Rows from block 4, named by matrix and row number. Rows with one number belong to one attention dimension. Each number is 500 + 50 x the weight over its row's rms, rounded and kept within 0 to 999. All counts start at 0. Numbers have three digits each. After the name is the row's rms in percent of the matrix's.
# v: attention query, key and value (stacked) (model.blocks.4.attn.qkv.weight, 1152x384, the v third), inputs 0-127
# proj: attention output (model.blocks.4.attn.proj.weight, 384x384, transposed), outputs 0-127
v.27 083:509511421484501531485469542543552448508519447492546533502474501445585488449430546581433486495528460474550497532502494533481542446458467449567506415505532487491507520515435492606558538490494358529542525433448532525429537426606539494559425516377425442607469477555512536439463420529584581440500504458491520470527469469478428457384494520456511557410664544417458528444474508593431434541496
proj.27 083:520494419515513471541474509551570514589509479491551513501495484481509579402535435525469465503574496400495532565482549461527607471513521422469460498535514452563481436464519536467579498465487508513427565486541462516487552553524534445440520492467567559531519469492526591450459558544456494454540558481495580584473508512654452523490454389536444432500472567516508568432513479472564478488436
v.28 086:471457458611478452440504449502506463474486531552555497509493469539568477462482509525493574488620561533535560583502524428510473497520564529553510457440512482376422572581501473410626474459520511551461505601506554538524509442484464561405471494550528552527545577528552466533579381495488463503497467501540505494513476499447505513460587418442478572434588538506570484497512542487470603528470
proj.28 092:456480543515429577404489470454548530518489450503477498531514481479589494509517525542528530509397412542415522514396475430507502460465572522582387628562584467534464446445466504432523541566493485374511495471418469484501450501546478480582559456431435475508503507515473534534502562548543457509524455468548423581436478496494527474405480539524465397537466507488413485503507580469432446557525
v.29 082:407463538519479511578501534589469541373490494480475450544497559493579463515539446552511562486500587523458515513452426514436541483451573514646555540489482581456503569448532519409504451488491540444427331495511524573498468398519517536508483450543460500468519583553437481578550500529500573433477575582513375564466418509510477492504533506456513469528537562504523589527507503547439446489440
proj.29 082:599560439567614544593510500449412476486489526550509527483511475551502535487514561435501520500493510470440446592542494577500422433487571389476543497448528484464539530559571418526451482528533531496544468561506541350554551438395587480494522499489513496543446414507464541418589467413444485413526596448425506508546536469543504525457530449448545458475553488461521544466472371468432539445522
v.30 085:531507459498438462331538515525538512439576489481567588498476481469567465542487429485456514486488464474523490451483432531444506594463494488532490489445488424456457474428544542476534488574479494488626449553508484586487461406516448551469490502451479422488502449516503539469512537471457572525528498504593475454508499537454480482454488526497549497477453516518470442481509446569471497513527
proj.30 096:567539535593471523448530500512488530488467527598447527546589529488501551442440456520411462533536495477500484496447526516480546504371560469516458527519488445545474459530516456521535526478492549514402500499546401514473419424522493524480464435528471573433464508487550573599380509493552421571548579529423487501502549453529523469470504525524398528527495567503468505560478479514571523495502
v.31 084:438489538544506410544489458517462500481424446517583461348524454389511494543470420497328485513564506437485399505522539474448509499570529479602478485458505493457555490576553551440464414542573531496599456566404516516533453540455433513592570481576516413515492629419522512463464544488459528504489468535513489479598591504398460523465508504519521508576474503523377531561486529450614517543565
proj.31 091:582435472457605523586517542482533540409478481513413599409495565578525556505497588534488553527564384462475517476400478487399396354471433506543492534533425499467461506637507594546507529547541448510492511479552537506509519474536474472539458502475415498557524543545545449570498551408490548340517528544580561463536586534509495471496511489422493440505542444427523501514464488368434549518431
v.32 098:556468429506488477572500555516504535498381514455458468519491484502563530442397454473525455536521451480447422594507512465359508492461478503501445550512587508467417513560486388459675475540549554475395529447462540344522587506475523516491456521599500497586484512437515497513513506458493638405479468436454522477547584499544473489513474604495473444535492423437459472507516478510464530535510
proj.32 092:515572487507521478498605455540456477484603548516569536554533483483537518417423505524467429445469523550535510392504511499522525576534444535457530500437532468437466474653488530455633507415457515470450543578528503445434477463509447487500510474348527467548529465592560455439444444423553344436463514496556520534533416495416472537490479462538497524458480460486472466481497540496442570446500
v.33 107:523529586485546449577565523438467451495310573471511485549508491475501523392404503459546365487488442405521468481481521469513502536503427507619560456423507460461493533449532468480380491511493491531376499460527510489498477437511516509477542502619481514449533472502508485592503528474426434453485487506577494507496502516471513546464493561536505470450500552493476500515470484503588443424487
proj.33 093:485510463618462551456444482507432527475613490541509505542585540498525495528436473509520465457467494495558542490536544489488500456436512464645441502530521511487500485545522473520483465515516541489363529556531447504552512539463558531530450468374573515506480521570507498543552475551510598519505493490519543561459523471498529472429571485449460481486564478556513509519508423423642427540451
v.34 093:579513542430513509481580479514449459368427478509474522542469538427445496416588455441414424465469590459507538470481441487525449502461529472588487532457440461515482508647554518510467538577451453554463510538455540521466518459455561544505441466697556454535525544561588469643528530515518441575568500537527484498534496484475515483496497499464569476488560488565478511476523529535548501494433
proj.34 089:491516452605488494452496470497501536539553467484613526496583508442470566383668442571565342493472466471505457553484459522509492554564538541565483480451466534558481503715543549456500536457482543464577417506503431457461472544503524532413480493296509466457560399478411528450553491541492602647560481452488436507590477474589502482449492489493530489458544523495500468537475459459467477516492
v.35 088:525536399411452584497467502524503530490467436465479455456471446497428509434526597477441580568462518471490445557449493463472502531536354525492482600455452525477463415529422453538543592450491508488505489434476500453502557373494521530565527587457369513460518436447477561548422530562550432433483511549500508419446569513564437510469511492468495435501565415512469538467492459488385467487462
proj.35 082:502435564603477436514542488438516485418531539501485438571546478570526458497536415548533561505515515481498492417504610474532550423513657515537558523490542482500440591524507515452474526594520452500421462481458491493497387655527465482482553470551574463517472577489546517496476497468470614413474486589543487462518481511445470482493472410553499535569501458474543473448507470526268414502493
v.36 094:479476456418439504489443490589507452464388535536454519503566490518483510549355539432493454475487514520526483453503554492420516489475482567578493524454472540505438480439482516418513405313444501546506588532482526502527525458470453440532484482538462591526499535482496540460474472504471428524553500484432435547487535451420456491524348502512522493487523492552530487492489553400529525516522
proj.36 088:492468524602444541414522432569457533579585479487551513416485487415486492534395465533501505485579461465488541543493515452527513434445541520482441489483525556473535475508537514460529461759434549507552528470477427495439470543484499443432533519424639534449488481452457468558445453582532512615487464480436570597560528540542513518416633506433516450495519520529522549567500495473555485517445
v.37 104:544586436503486673514545520449466525496370550520517553457507527556624477467436547497578522566550520528527482511514464491474405499458494491436525503549484531507509538412512434535453391625548495517559482643496543603543454529490438541446484504609480468522485472589459518490501490508496558562506551511462530503511450528413457465409554468483543524478521610478510513554533522479447565511436
proj.37 094:544476488532515459540473468434506463521622484514548470508486505504572488422423516540477489504545494465463539525449492474531503527539427481439462504527536530484566485423464448552485384310546478453642537446543525519503548460493522427475513563446583482468516485405492488468502606491538472521481549467517456435502518472456477476484498520518498497475488513521476559413463544480459556505543
v.38 099:465579641571567476485482448464495453506423472503435526439483451545570521440516470472570544496511546540498554508475462486524526494439505516443496506421488507483495527608473517548507575560468613538495613492478530423464460547576523501565663522499639452528528526433517442467472500493512552602560465496504449517463518510453543553478386598496484463470487469497511504456539530471472416515448
proj.38 082:546506449502457573533526502524493518516635438573505552533503541506505535448524540468495486496500409481485491541532525496489534476530500490314539489523453470516516453496487465516529499493491492524546634523443379465516505478502487520499457523567522497520516483547541503467488443509504401641532557476524482522450468427493502497447595449489481557459503510533449539484514547405551415518440
v.39 096:499522498457509518518516463490502413450326510513494485510558517491456468621466482508437433514469565509528526458486506457545511499525509429466577374580610515549512555398490484656554437529545523474452541498441340428494495547483480469403423469630461463453471470594520438447512525475517573523499485518462510548475532469555434513574382451546456466424568497535482498490452531534552585505476
proj.39 087:525544521471534473469555510477482493551753514507441465510493478471491533588483465427463568488574419509544517464506491494500482515515554509517521531613555504533516499508522504556646466576478524495425596505541734423511461456523460541596544549346531492569523514417481509491434465478545451498463459509463514482566471483465512503484633547479477488575400454515529461457470507553541484428469
v.40 090:467475508540484494538499571505504449447505446452497468539472506479502499569462558493411566537494547471495495481502523437554507539557489443553508441452501471457511539482514468466615396564566457538466492487515365516503453599601501508577499511432478446514553520397484468522513489498470306540508482429523562499454406528434573586484379501518501477508476462477515477465515447469444523526428
proj.40 087:471481567443454569427504565537512548490579531548486442530520508504518522584497502483542597521473474462488522461554511503508461491432555516549565438472492483519510544366483426467575359467512464497433507509541631529491551408542531521500524489498521520471450432552489511503517507513474804586496484457401476517427610494528494491504592499504467537488453513542488415431467519567465540463520
v.41 101:570525580453540489491488448452540464495472519494524513500453529533505513458515551508483335468484527435572492445539486465561498481509439515335527407489548393469514512480476513491506508424484438509430480449559502528511511488499461540520509496582566496520503446614447455487459550459493532346502472483507578616504435492589523528514471473445460492436479507517506492507430541572410537417459
proj.41 092:503518478542471582588486464527494538486532561479473488516527491534489463465551494516468269498464547504481493484516452510505503431466485491252555572450527459535492556535470458446546532545494497533398514521567654570559491538505493563415498491436513515479486511390540456515516591564528472343518531492557466517538532494488492519589594512433503475580527481465397493539503508512306551518466
v.42 105:486604482569512526525589508551492510506476547470526572478519527542480415572438498497544383542559497596474519482504483598469492541482480525535504447544471553554527557511494451478392488497529544468540312583480474431489483492512485531505501517489601548501502447451419527466484447577516453628537523407512429521554543479484473559371303448477514541505407454478515477507505502492479492557510
proj.42 086:496398493401509458469463463470512537476499437494504454519504530553433469508495489519508380467540538540507500488538496524505502512526590520476481481550468508573471441512535516512475476563511477524535247380511455423510517464479474510489484545489464540483476482592507517571517509448500550619573431460459523475481456469501532485486717514500450501483555491393564457527513436533506445487462
v.43 094:446533479515522522446478525478466414591412496514500489518424524506448528447575511573587321520560475580452497457447511537487581438536546506516523441479507486502595505444428421527537635387493504425507450541572481477497500507446518493489553505533390460523453474491443506373469493523506565591589472506475439468513616602455508515503498498523487537489393526407507531535525487416409495465437
proj.43 087:500493568506527503601398477494482537406527522494438505555549426512487511444523429408379324505528515523549411448485513498525438502495439482584586543548460528514495529478423484503553610675490474513432433472576634515418484515510528483496482486428597510498497509508572529493455420490531485552571477564452582510470325419543502499524591493596556437511488531544466526525532501495417503500458
v.44 098:459531491585496423541453478554504504474627515495504531518501478470599448451605548427534493461556483465523534575504512538450449504493433540538518455428527450507476450549506545534464374408485457400582531482483438549480560388530434490420471520587506501445483454402461491505526534493515404440469443508596583503463442488524501497506437557467475504417473461493464605499463509449584506474563
proj.44 083:545458481409499516399511558533486470497259527546548501479425456425488488463667524595519579524443551489466497426441548517461527497535528492455489521495540529541478432577468480542460421604534493507561495575460610534565563618536492500494499480422420532566508515573526560542513495492488609413499450489540341502457519548503511515493588481510476483589472542481565499522504481457601438515506
v.45 098:483495477552538502525506469499531494514573495541517522498510524478485563475538530474352495533551525564493471476425512476474482590533408453475576519469516523424503489562461487511664532434500487521456382507414548450426516711403453554566478547480496457513461481610445583462504495474541414451512496513513599536513550517536465505527539495572551511570499475540574432532567505462360503448500
proj.45 085:485464469325562500502534483556512607492471554474522528448478436524486527406631454512641462529444535493499522527556501558544485530508586532579509453379510533452466490533457494494572553556578465481435390479482379464451491287498423551494518470493515520495542481458467553404493543478533594394497520569470467468504403475466507484472391494514440550508476473467457466466550488504315483532481
v.46 097:534434534522584488651474504477479483407645492515488522528487516533509547470456557505452451522521606442473511529505543491513519586476420422516530475514621484560518509501506446511416504466505475463421460543524558472522541409516508537559488481495393627457513473551451519527465598450511490545504466501563510541461470517487511613504565467570456473442432390523555474478526563503479566521498
proj.46 086:496522488422506487407460431440543542573296504416490512470490452513519489454479489517544447495481412497455527521516444499502493468533532428431471510483520610529474514556547422489416488479533495534423508461467437457517478655493493577421486518531582558511480497405514420489551553570441409479466464512502553480501525551537522510544432518475473484486525507504509501470510473455433498481471
v.47 106:511461493339545517531455488437523480477452448450442494512552544514492541453608473446534602472572481465514441496500429555510467506521509439488456509448446511556558483513476493475326465544515510483361476551498492602573565537463496506541549474365505394469397463523552519358502611396496635529522521511518500476500420512425444459529342503436476454507464534509453486497486554451514478574504
proj.47 095:443509494654508442408514520451443541545604537495500486555479579529510494461580491525473642491431454482477563516467433542516448427519451518523446509432505516513512489538544488484314411437479482546358479473537420570482459463516526468491478500694467455503510518530500473578531596631456356531469522475526493481540570562523510501484652480400493542464591481495498519538500511474515487526507
v.48 111:471415479401547506431515480491562577422399500463488541489554478438485518357554455452561585468472577529529524470528491508514575553446434505487481506497487477521534511535521463552431599544477505512406428516519548461562514507499586477503526517540526459503559517636577448521432504440494571428521514465492559500468633464493469524477591497459542535453516490498518510512482447531499422540464
proj.48 093:455574504678543486597493442550504534575571484543539498445457468514519482424598495570473575497502413546540465526453499481478501491549462498448478553476498512508513526542494495517419530424535507496415419513466452438532485506502542488483509469410486496488532504540496462482463571539561423474479497509522466454486457534533529498421373490528599485490525486584438521493488473454490382516485
v.49 101:525480517532462551487542533502452518484409506537497533482480500433441508521558553429473579457469452428450524543529510410424555487486551516453484456467453534510498470766428471491578577481444471499389443509530485462453565456440499471388500512565375472463542480513496504472490492512522512554447424502454474483485514443474499447485544520488502586528448486477480452502519509483559480491606
proj.49 100:450524503410479482532482486448499471501558614489551498478506489497525523532555448512434619513552605505447581431530488458574498503542520475491477559442493501518522491716490544536557511537483544483405509542491488487546453500457499468486547533432568498518471522505474543511481541541508474687485402486495578529490466507479498509493455500514492465476450493495503457554497513533570478440438
v.50 099:572549441529499514577523521495539532502359486507499471505573498605566487428436581500583585532443592490499556545506495500548509515486496471400513522492594527503536485438522514509595639575493494430397421422460469418460466618461505527450452459469464479467517403470444565534505466476482462506497510443429479544541438468445489490537464508539519514393578502485471510512482470471476486446530
proj.50 088:494558606457478444408494485478488535500699476502453561500480475519575520392422479504496523462544522455538534480509508504456486495564497499471476486499549475572471506428487516554533613465485535591328411519432435441517465299510455573599461494555476479522508614492516539489494541486502596573497478514520518462472592478533476486540480489543446518636433486448513492549531531571552507509534
v.51 095:455512507511492490640524561454472496480444514547512432541499539422503523511539489480457554504494423455517538566481514491551533545464525562559436477438586474437522504555495532532433504481514590500604551552549501569504459537503510442430436394399517514514477543382481549480532516429471516498500444534492461481512537484510500467496476527538496503478491510514492548423492489546525486406509
proj.51 087:500486550531552458326509458540483469504616507536450466469526521550516463569484500566541552537426499525488518476525590541497547483533490456545493500473556498451430488455470475548365504457470440511534537454533527597601548418502457510555516509667378497488453538528542516502457525514507446478480502538415488494412485542532538494530447424467404501499519524472473547485489499510503467545550
v.52 105:489548506479484509460537471488512504470578501479521472580561497501511549589457490499451432457511564567532446424541473532522559450448455506571453512597493531564488472481513458462495445332488507540502500509567451599449467574583542542518480469437506519486524471421422540542540487494491630668493551457515481547481408567533474513462426502518502429468433528463523583497528486430438536470499
proj.52 093:474519524549524492563444505454513455486337577507457482560524516508505504553490535516483504505509394554474492490516465521484474457557515541636557496611548545494476469401506454546495461651496406515594470484512541496502532380523543612526458463552447467588501537443514574482500483465486392697508517550501475478474543436477543473488624535529488487525512498416502453490457478450396500521578
v.53 097:427502496380475454618512462530483473427417508462419512557456492521518541458511525480502280442474529472456514500442444529537545526519563395576587523529564530455458507474522518469583398463504502473384650424537612491471512480527536531507446524529485408524507490414426481514450488530508594523561497557506610507530456512530560522565506526523526489389482584519571536470508451460384540458548
proj.53 082:485485490553500448451518560549481474477620471602472481439479558567524567458418493495472238535495525481516504477513532518527515523510458591675534502478521507510540506483515497451619412552490512516446630531453348476522497505410498443516517501423557506458511510441419470451460541515508367580510485576477482454560587490490552511484579491526524475497424550541454511519470529511442567513459
v.54 094:490422528383521455497525562493490516516632498546480453473516518497501480382518498416460504506451459535516480516518510506459494482506436502570437486557528516498506487637510471513375464404477557443509547523485414592465467526552495424476531488380420412498500493478492513508485483501484527461484508504475497529481484484469419454497421588506499463548425507518542476456492484438572488528505
proj.54 081:525570474606502543480508502442508453444421571524481471478520551522520484413473548510578486506497510453511486496475479510500455451584495440586503484499512526511435516635537512545363552482474526524506553461496512514542515479520493496495448470670562467534538508404497525442469508518490409352509460502542498484547507501546464521520616519471422467505505513491513527478519478512560490515496
v.55 103:528485516524470509507516450540514571512378539559459507561461450511400589403656533466516310509471532524597467552495491566498525531518480464395489514556450548452433498502471523602540458434435442541400595507501415460535465586545549458474493471588490470459458521448545488501484439579540512502550495464475562503507449455509444486501551466503490504520525535521488472470473483442474623507545
proj.55 089:559524428412470475543489538428484502440651455543510525540447519467499565410751494536512354521547514475502571514522502483453480501509543549385450435587522485473467508525522507619510527603505463496337546516478596467511536413450501521563436452376455497521421483494493583581479441487464486561554536481458503516425551515510479521528448481520440530464473458385483458520477487506465554441545
v.56 100:479554638482535528468535538567441466535619520500506510466439474437515623448427516540516451491573539572490523512485537527527509582557556473551529516409441544450460465552558495543540315472479526542502476499456355599436519481494532535536489401667380583568475465493503590521487439433539497552496546461472420515522445485497445510391534456475546508500577512461394486537489520556412472509514
proj.56 082:513452456447488452570469503450423522439324483536496502554491522479509527408397441485447580519438485513520424393475559515493532485479552562548496465440513528469499550588486512524530419506523544537514406561514744516602497509559505511531539552329559529446470488505477535497491457531482503462471474463464417466526506548521492491526468567531448553517434566515555418461517498466365423512566
v.57 099:510528490450462446562496472584544476505512502496487535548431465412474490485616468482431656479454618486496461559491529554508547454472510411608515479538527592458512543560489471526682492632523501469590433421473499452495491420521522496550543454476520558446546527487452548515486535504530558433491449488536566520471533487513459501525410483565497536491568496496451497443491475520592483498554
proj.57 094:489515475493466520419502490541548539459529467431463507531533517494490540453570441512465614504496471499463543536491514511513477579522474495604492536547549576474488504457547448521635462390501494532651473531444461442485536639424498534503492524621467543539497533439478524535523432495521424312481505449459425502498470458473494470472531514504503478517492492527527482537489500529687491495465
v.58 101:456576498508504540402466461536534485528692484465484475485454529547515521481560474386485653535406456545457544513541543523464539481495449515340569478520475528430515462507431500451602574477468492566449445458484458595508462491538493542447402500475394580451511560447507493523487476442474509556513472505436526444565327535471489413506377460507493463493556530543420514477501490510418486484509
proj.58 083:455434472481436538503450519540549568471345475479445485456505433456512497495524518560521655500539582472462421520447568494495494484513600476279566573523458505418543546475430514487588493572552478515334451523417581562476482481548469569525495474539613528571553554642559482495476507538500566499519533529439397504507559503491512478561554503534503468557440554535588554543481486570478456574483
v.59 106:487507515538542533370551501516470515501426488509529521513494407491452491477560498464505493499456624451526449486463556480546591530507611431404446490572483500550510461488477485612549501556508511486353551475591548518486546528412516523463477513577561490440434447610475484529485489502533423516476498517469470508511433400545456477494572439498557530504478512538433482475519454480360548456481
proj.59 101:509404529477463473621526559539513484513540494480507495487497547509536523494642507525497516510561386479523570464566491485458489500475437544389483514577543503540512448522495498528607430381499469518378567594471543573475450412530498553481516488403375488516503585529502484534483479465462646653501550506563526493469547527460521487536448473556471511503453502492592445476512490529309529466585
v.60 103:478480556375512475379506495512450491468672497464537510547499462498501504501452442444554649493529404487454559532540442427527521528510483465600542516575537494452482497489507517578392456510438526511541318490467579423505457554500500443444479543456484504522524552519533549540453413493458243418410557551599423494506601493483525473524677495511552543527464537564546512531511450483600514521498
proj.60 096:503496456638508548587513456540489553511336497527526561443455531545529505483414537580498580478454496544527540530515492505478471561560483498568465514530486468467529545409498456540459487368521490486460320467470433495476522459475511531466493475591520546474488468497471505487483489493491763361464525478495535520500470547509503521461339538534549490446513477523508488541490469527702493541466
v.61 099:522421472485489440509585531491618503556583390540538457447451515495494448480371454486474473494424535477471469552500515478460510474507508502514537460517522474459471500487523476477497600493439524531500618523487615580473516689528633498506543572466370539539504433571538516523446518463486458458503536521523522521514578544461515426578592466502504503436430497524591507485517487480640539467488
proj.61 086:463623534470451448455438486479489475500406451473503558560416477480507428481400476493515471488555500501465534552464510431508485488513550481502477525526524487483461517580597494476455609471468477444513616430453277500545479337453529463581522398530606486534493515447486492511431562504458606421534502497546507490528509473450522530403422577491507527530509424530468496486528611433598561463518
v.62 102:554441455481532562449510524463510505543304452514498496500565480546582489390430515494494369513385384519490492593514514464441457439476449471476578524528467534486523523419516506563454506390499525457565443477504554469501491531479571571538517506435603451435549414461490489558541550536540597399531479493508529502502411418613517489479472489514462496419542515468483490513489518573627538448487
proj.62 094:539526482473532439555440549468476459479673489485514465552451506470525502476471496430430426482617497508447535442480479488461499517526472530518551450578533505513476505474521494591547493660512516491585403532475464453497547457540563499540479481593477428577479564495485541418458502456478374374478443431531439472419539509455454464496496511559438475533466525506553493490486531526599370508579
v.63 103:491461461357499506524511428523544490482623528469447562464573510460487477465440414445534598470566518436500557467545526551503479496459480537439551554416379476470494522513491514512425376430503482496452372636464515561481458476475551475471474531541427539496537559481511493500490530445488461504605569539526508535496537493467476435458571462430496544520517543472499513525520478544652513546445
proj.63 096:504500498612484486404491574521538502422427489524477474512525453528481519521514554525508661512424466481407443500526449550492489494516540514392499536435430494502477514524496494520495471526511512471405378417479388567492488474502487472570479492523508468486514455463495604521448480582489501544558491434488530472517505513502475484529368487443477472436546450450512464620523512474582429464571
v.64 094:523474539671470517459562460459434457609548567543398520469471447571457522510533473487519567526489541530552434545406575537481474463555517542396547417498510505552540501510472418527516498514504545535477520426489485461477492665557480436488486527489543572507490435498583505468524467494408579448492417494465606495423551417463394493501445463564461486505498436545437506483505478496552543491534
proj.64 084:521575549480480567423558450464542459465453546568552434474505499557560491539513562462408591491428433525520405553507513425552496432462542469411518532457609389463544525532557547514520469539481484491550528508488546394549492370484492530486444482565440477464420504489581506427432403464502409542517426469499489545506465468527492528528582479548553564449553487495545462468481516427520532458438
v.65 095:521528546488538576450469538451508529562492544462467498511598519591524476467590536467606618527402558521514483521558522500509581505494457488443437450513500531505560519568469486589590517458496461476549537358458526432501527541526501484451519551435441618519497423477496477438423594473544534516450547497375526519483435483509522457535537478496529550464520501459478524462495472459481531450472
proj.65 089:507506533601519447542501517451478510462466598542462450539548503548481497496580565506454598518489457503542452506513540516475526522511542483569508535428442480438559549620417577509458502573503341492546577564545454577474433514599479480545472441595430580493582478431530476484432559502484483575558549491446452484450545417490519487468501558417496459591545499538527502488477505554486562568567
v.66 093:518541513571437562630542428644490416468481501562487478524496487524521519550519576476326536569411501513537483555490509445448570450550518553470472562552534481473472523434500540449471554476572491514495523493547515522430516476478468530543457532630416528473502505468475455488509578493526425515524441548499454553511396414478542438608440517431469494440540480614506532477452533513541522510470
proj.66 086:443508534511533433435581565564488534531592487531509452467492530565495511583561567570515478495522512512521567499496542500516489453464496483429569537602457395517455559477453557518524528453543421459480472563582508555568535547465583474565593522440480599493512549555491520463541580486424524581456499556490482507459516567530466492483555517572422483571442490432510496462488511588523320594553
v.67 085:483541525484436414490528494502532477549519496475403508503531512565484516418500518501627595508485391589464501508544460473515448516426566523395507462606665605524522471383481489595515532476516531493520527429516550477409489513522578444515567505526583444442507361419468610554462527526561481566486466438514501464481477486563503506529402571588529554416411430580506479436523518512444453524491
proj.67 083:456515509507501456575604497473518554501389523576620469564548557582480544533554471570501566531584500500527453533546567588532509560473464458529428590489425524555516563328495496471486433562501388455373446582543484524497456508543458515470496524441459580571550487498503522464455492436478472617522529464409508484499502494467461527530530615453437432547596448652601474423503475462508419508480
v.68 097:508504567493449475444557451517469475494480465464544496478540479530528464652448443512565428508555602564478490519522455505587485542495574551405481455530462491578506410405493430574495452586497511547433556467483437406485437486447438515632518529407509508442537420434490456456491566487456480549494435458634493490460431528449512462408511549433502500481405473521503537464497490468551624515512
proj.68 090:420462468485514464551621506439470438540506540471528448490530438501587509576434508403451506474462431599448532527509440504448521417441497531541497483517660529476551455458502452521510477359486543519525538483479550406501527442467507449427460550576552518543423532419470528547551489481475538502433460402523503488485527508587450514557516495478558527492561598524539459425522445435483553497526
v.69 095:488524477431570502561541448545482502505539517543506520486583491474571508572471466520531563514389414417489545471569470521445551476452524522507474580487491517467501522500427552555455546463522557519466495559512394429509522525439522547570533562498508452419356458480520517592538531567493448583426512466503449452513457523668595492557529504498529486539497478540454436476477464445561420540523
proj.69 089:558485515573470505536568551622451521424468424500496483574477498495552554535621518439468436460467540439521425522531475534489398512488479422553492468490415519479414500575491525510496523417416457518585491423550614473529527416527427539436493465449613439519549514497538491479551539498432539439584538409551474491419516508530489524466459506607461554460470439432499477520545516490517448405484
v.70 088:500464491590540424583561467473476406485442494561456475548543506539488512511463505487558384471503506524436520460502496503555511497439578484370501493411504499459576524566523549469553485578446482517503572470576637554505444572400486570469544559585505515373454504402470502492517609435522443414471475488498447496535475463477436533467499410533523468514480467507463544543489497448493506528422
proj.70 094:488541494499464495449606519444532565473533507505518417522454497536559482500393461445473459540487432462501528523494481498505534488503514532398481514508605449418478518497499447531557445565510470463501515467506401496519520516500543562501362409550479498419626524448601570457390551613444568392532481476450589474476432517581469500477546535555509577439568492536523465478477409490475544528583
v.71 089:451500514467420461524434530535518562431471499544451487536559567489551525485519483483471498471486519504439511479516538444554452458447460512446453505457576556416522496460487527445461377456467558444536560507489563530545481425525481510478509463522574528517505573490427414619565532484446618547454532485549578547513535469521497566511519477462496465507552589505561477516556552453478503530434
proj.71 098:516531457511489486441529432516562496492489608528591474480483495510500473447517554439524453500463379635522511545561562525521527586536550605483452527443449567494584500439531526539472462555451426449478528491457482554527409531556551443517585515376419539549512505521524449487450538419477473464449500423471499436526487444425507490505491510485513564516483534468493498405508523423585445564444
v.72 088:526439506520563452396525519494550472418483465530502499510553539484404491569566480474534392418477488503453583471517477538494521493559579401424570531537488509490556508500504525465574537522509522493450465504464432427541540617509574486491540432469483467494454514502503436579491504517516499517447551525551489534557608543513437520511461522566500472519494510491446469476537510450445494571526
proj.72 087:503463444502512522554507568536494551523504576557526545534462553499484546556503464535433406485521445389474393555555392521484491419384451470474484445486482509497399562471368502493595561568481515535377532596508439485468509447512539525483474452602498544457534476423488450497450533550566528575503481500570583466531482545509483504510674515528527393520529469519493524495519487473520531404557
v.73 092:554429509519461496459460483526615494459494472508400530541519480460438497547556485390560513508491475578538610433481567571506478471435562502413499561439452482515493490580508496466509618428472538508491462560486681509515462425472524507525473582568581529441458465460427478489496531477559417430502469543497471529496485479495505477509431470460566514507378464510501521545492552467512563448517
proj.73 096:451529477446451525617501597529442494490548538471541547544516567498464464499417525464507517530485456562543476505506567570480449544519495508465440470502419467528501601500485526530496573518478504477444470522544406585480504523509545477514475479509399501546552558510559514496484390495526524506449514569512461572512529527485492486555337607490608540490482538533508511496533502494510513519489
v.74 085:535497559470495494489597465456467566469455484431509513493458490521480609549482524534536568477526483492431486605433512418517424496491571476471514477613544459524406504551500484604534472573536502494488480503451369462483529408444523486505570501535514546505571450435498507585482381585545446476523542443511460467465551524482461460512646508470490495497498525482517498530471451544395501526480
proj.74 082:491492485518556504482571464448412383471541527693491469476508543442450563570450581384468464480459543514452517465512490486458412464433557516618510533552484471461587489545531547444453531408512526469505451443473530443501513479539503509494530484527532508505399479450453545433501497494430513377474493434507504519504494446507482504469446516381471456512487473454444448454487508563496526438445
v.75 091:551464609583517570448404502428508445519535526524491497505545490452566505462508495453414492496433429463533468524418448486513478489484524508536449502438560479498430426524582504484523537542425513573550604618420582434512471498547505560492578503613560519552472433490498473567542479586495477674513500471474483536510476452509550508564329524491447446473529519578543457464507550478548525511536
proj.75 081:448449503447447500535610456472566451424502445606527472504529570451481522565430448520535449456525506429563562588510409480449464479461529545568444485562563428479559507479587584379528502469515415480488577477572533459562518434534580528448529562602480509457459487514506537484497485463450498593565537467545500499537436503496506521554533448439474509493566531612513454465476519507399454547455
v.76 091:442497476436503446471494509607550548506515524491485522509419347550525581475516481549501408511478424562470569472403464558492545521463519485426526505516409543544528518527482528480575503632441482515620390529503624442532578493510519516460426497500449517508459527596497531526524448531482593495467532574508568514571529418534492534437434452460491548524568454525532462463517594449571492480551
proj.76 091:476519468543582528437497500489536420438518606498467558476542572531509487439459479396603430499552582486496460423431528455476428538516476509428545499520484484586521516433479547567461534487491572550553385495511438478536429609578470518509499534497540578565463463541494497455536493415522526449532478579486413545459569482529516471504464502375487577588454571475477507475474460380525476486504
v.77 094:512500533442506466479516611477532522461381472466501506544414496474416453564476505400472549499479428516480570510505525412522430533458349489602459511464499460388457534531616541471479611482499529531429538510497399515472607518542521468427491505594540437510565515472528554570414440437483474611568526590495592571527506522487519543515539609571493478584532571531515518548505518465569430492549
proj.77 088:531450549493505605558493524573476542554567500540528504541544453501542478588550459536413536518477496432432508502465563429548518550553563458577504574594509514466532440413474566486449500417522565464418468484488509529486497380487560463561463531478448462475491505507466547523493485583455498569448542489528520535494449531488490446440434487525473451460514476564489576523493559515570482505429
v.78 090:536470480484466468581481512509463514638552501463496472550505549508494446506622413395402485552541569518474418537453536611474433442439622521626472504506499536511514482475495447519451500555522468450566460458541482601502436383528573536575542485500530471482490428390449407550529622548443590486526510503567482513524554486486475510497444588459447491396521526518544603508464403511533538492474
proj.78 085:475436456434478470406470485499537503557475474549578615371504483527492428628467541583588471511476467459560549617529486572507478580546501481580540497517497506455430489470410544478401515454535502493589502557486551583487515610435450513422549480549415510450536499533601514505481652428543477474576579654558497531522493508468517525493511481562520440479480498501530466570504512602568476480469
v.79 094:466544462612531521591610513418508575475463558483491424473465469478447490486502453514576414517494434489424517494490510553467407472456453513433542522511406520556453467522504416546445414422397479502568474568524520519506469557516496490459578548560573528478505487464460516515494520565462433523555524498474534491486476543580493533536498520449547468513492542497493496574535468498536436468509
proj.79 090:412434561458569502403523446486539468587547574544521490412486580557526526516452493505521482512502492476564495518481452419548527455513484444431536554498372414567511437597440524526388395498528530529546549490527514494471460517568464533481437468402425560484530529496557504466468478466517510479543440518450469431397505488565457496388408525425446545478516511592529501423534441445604405455467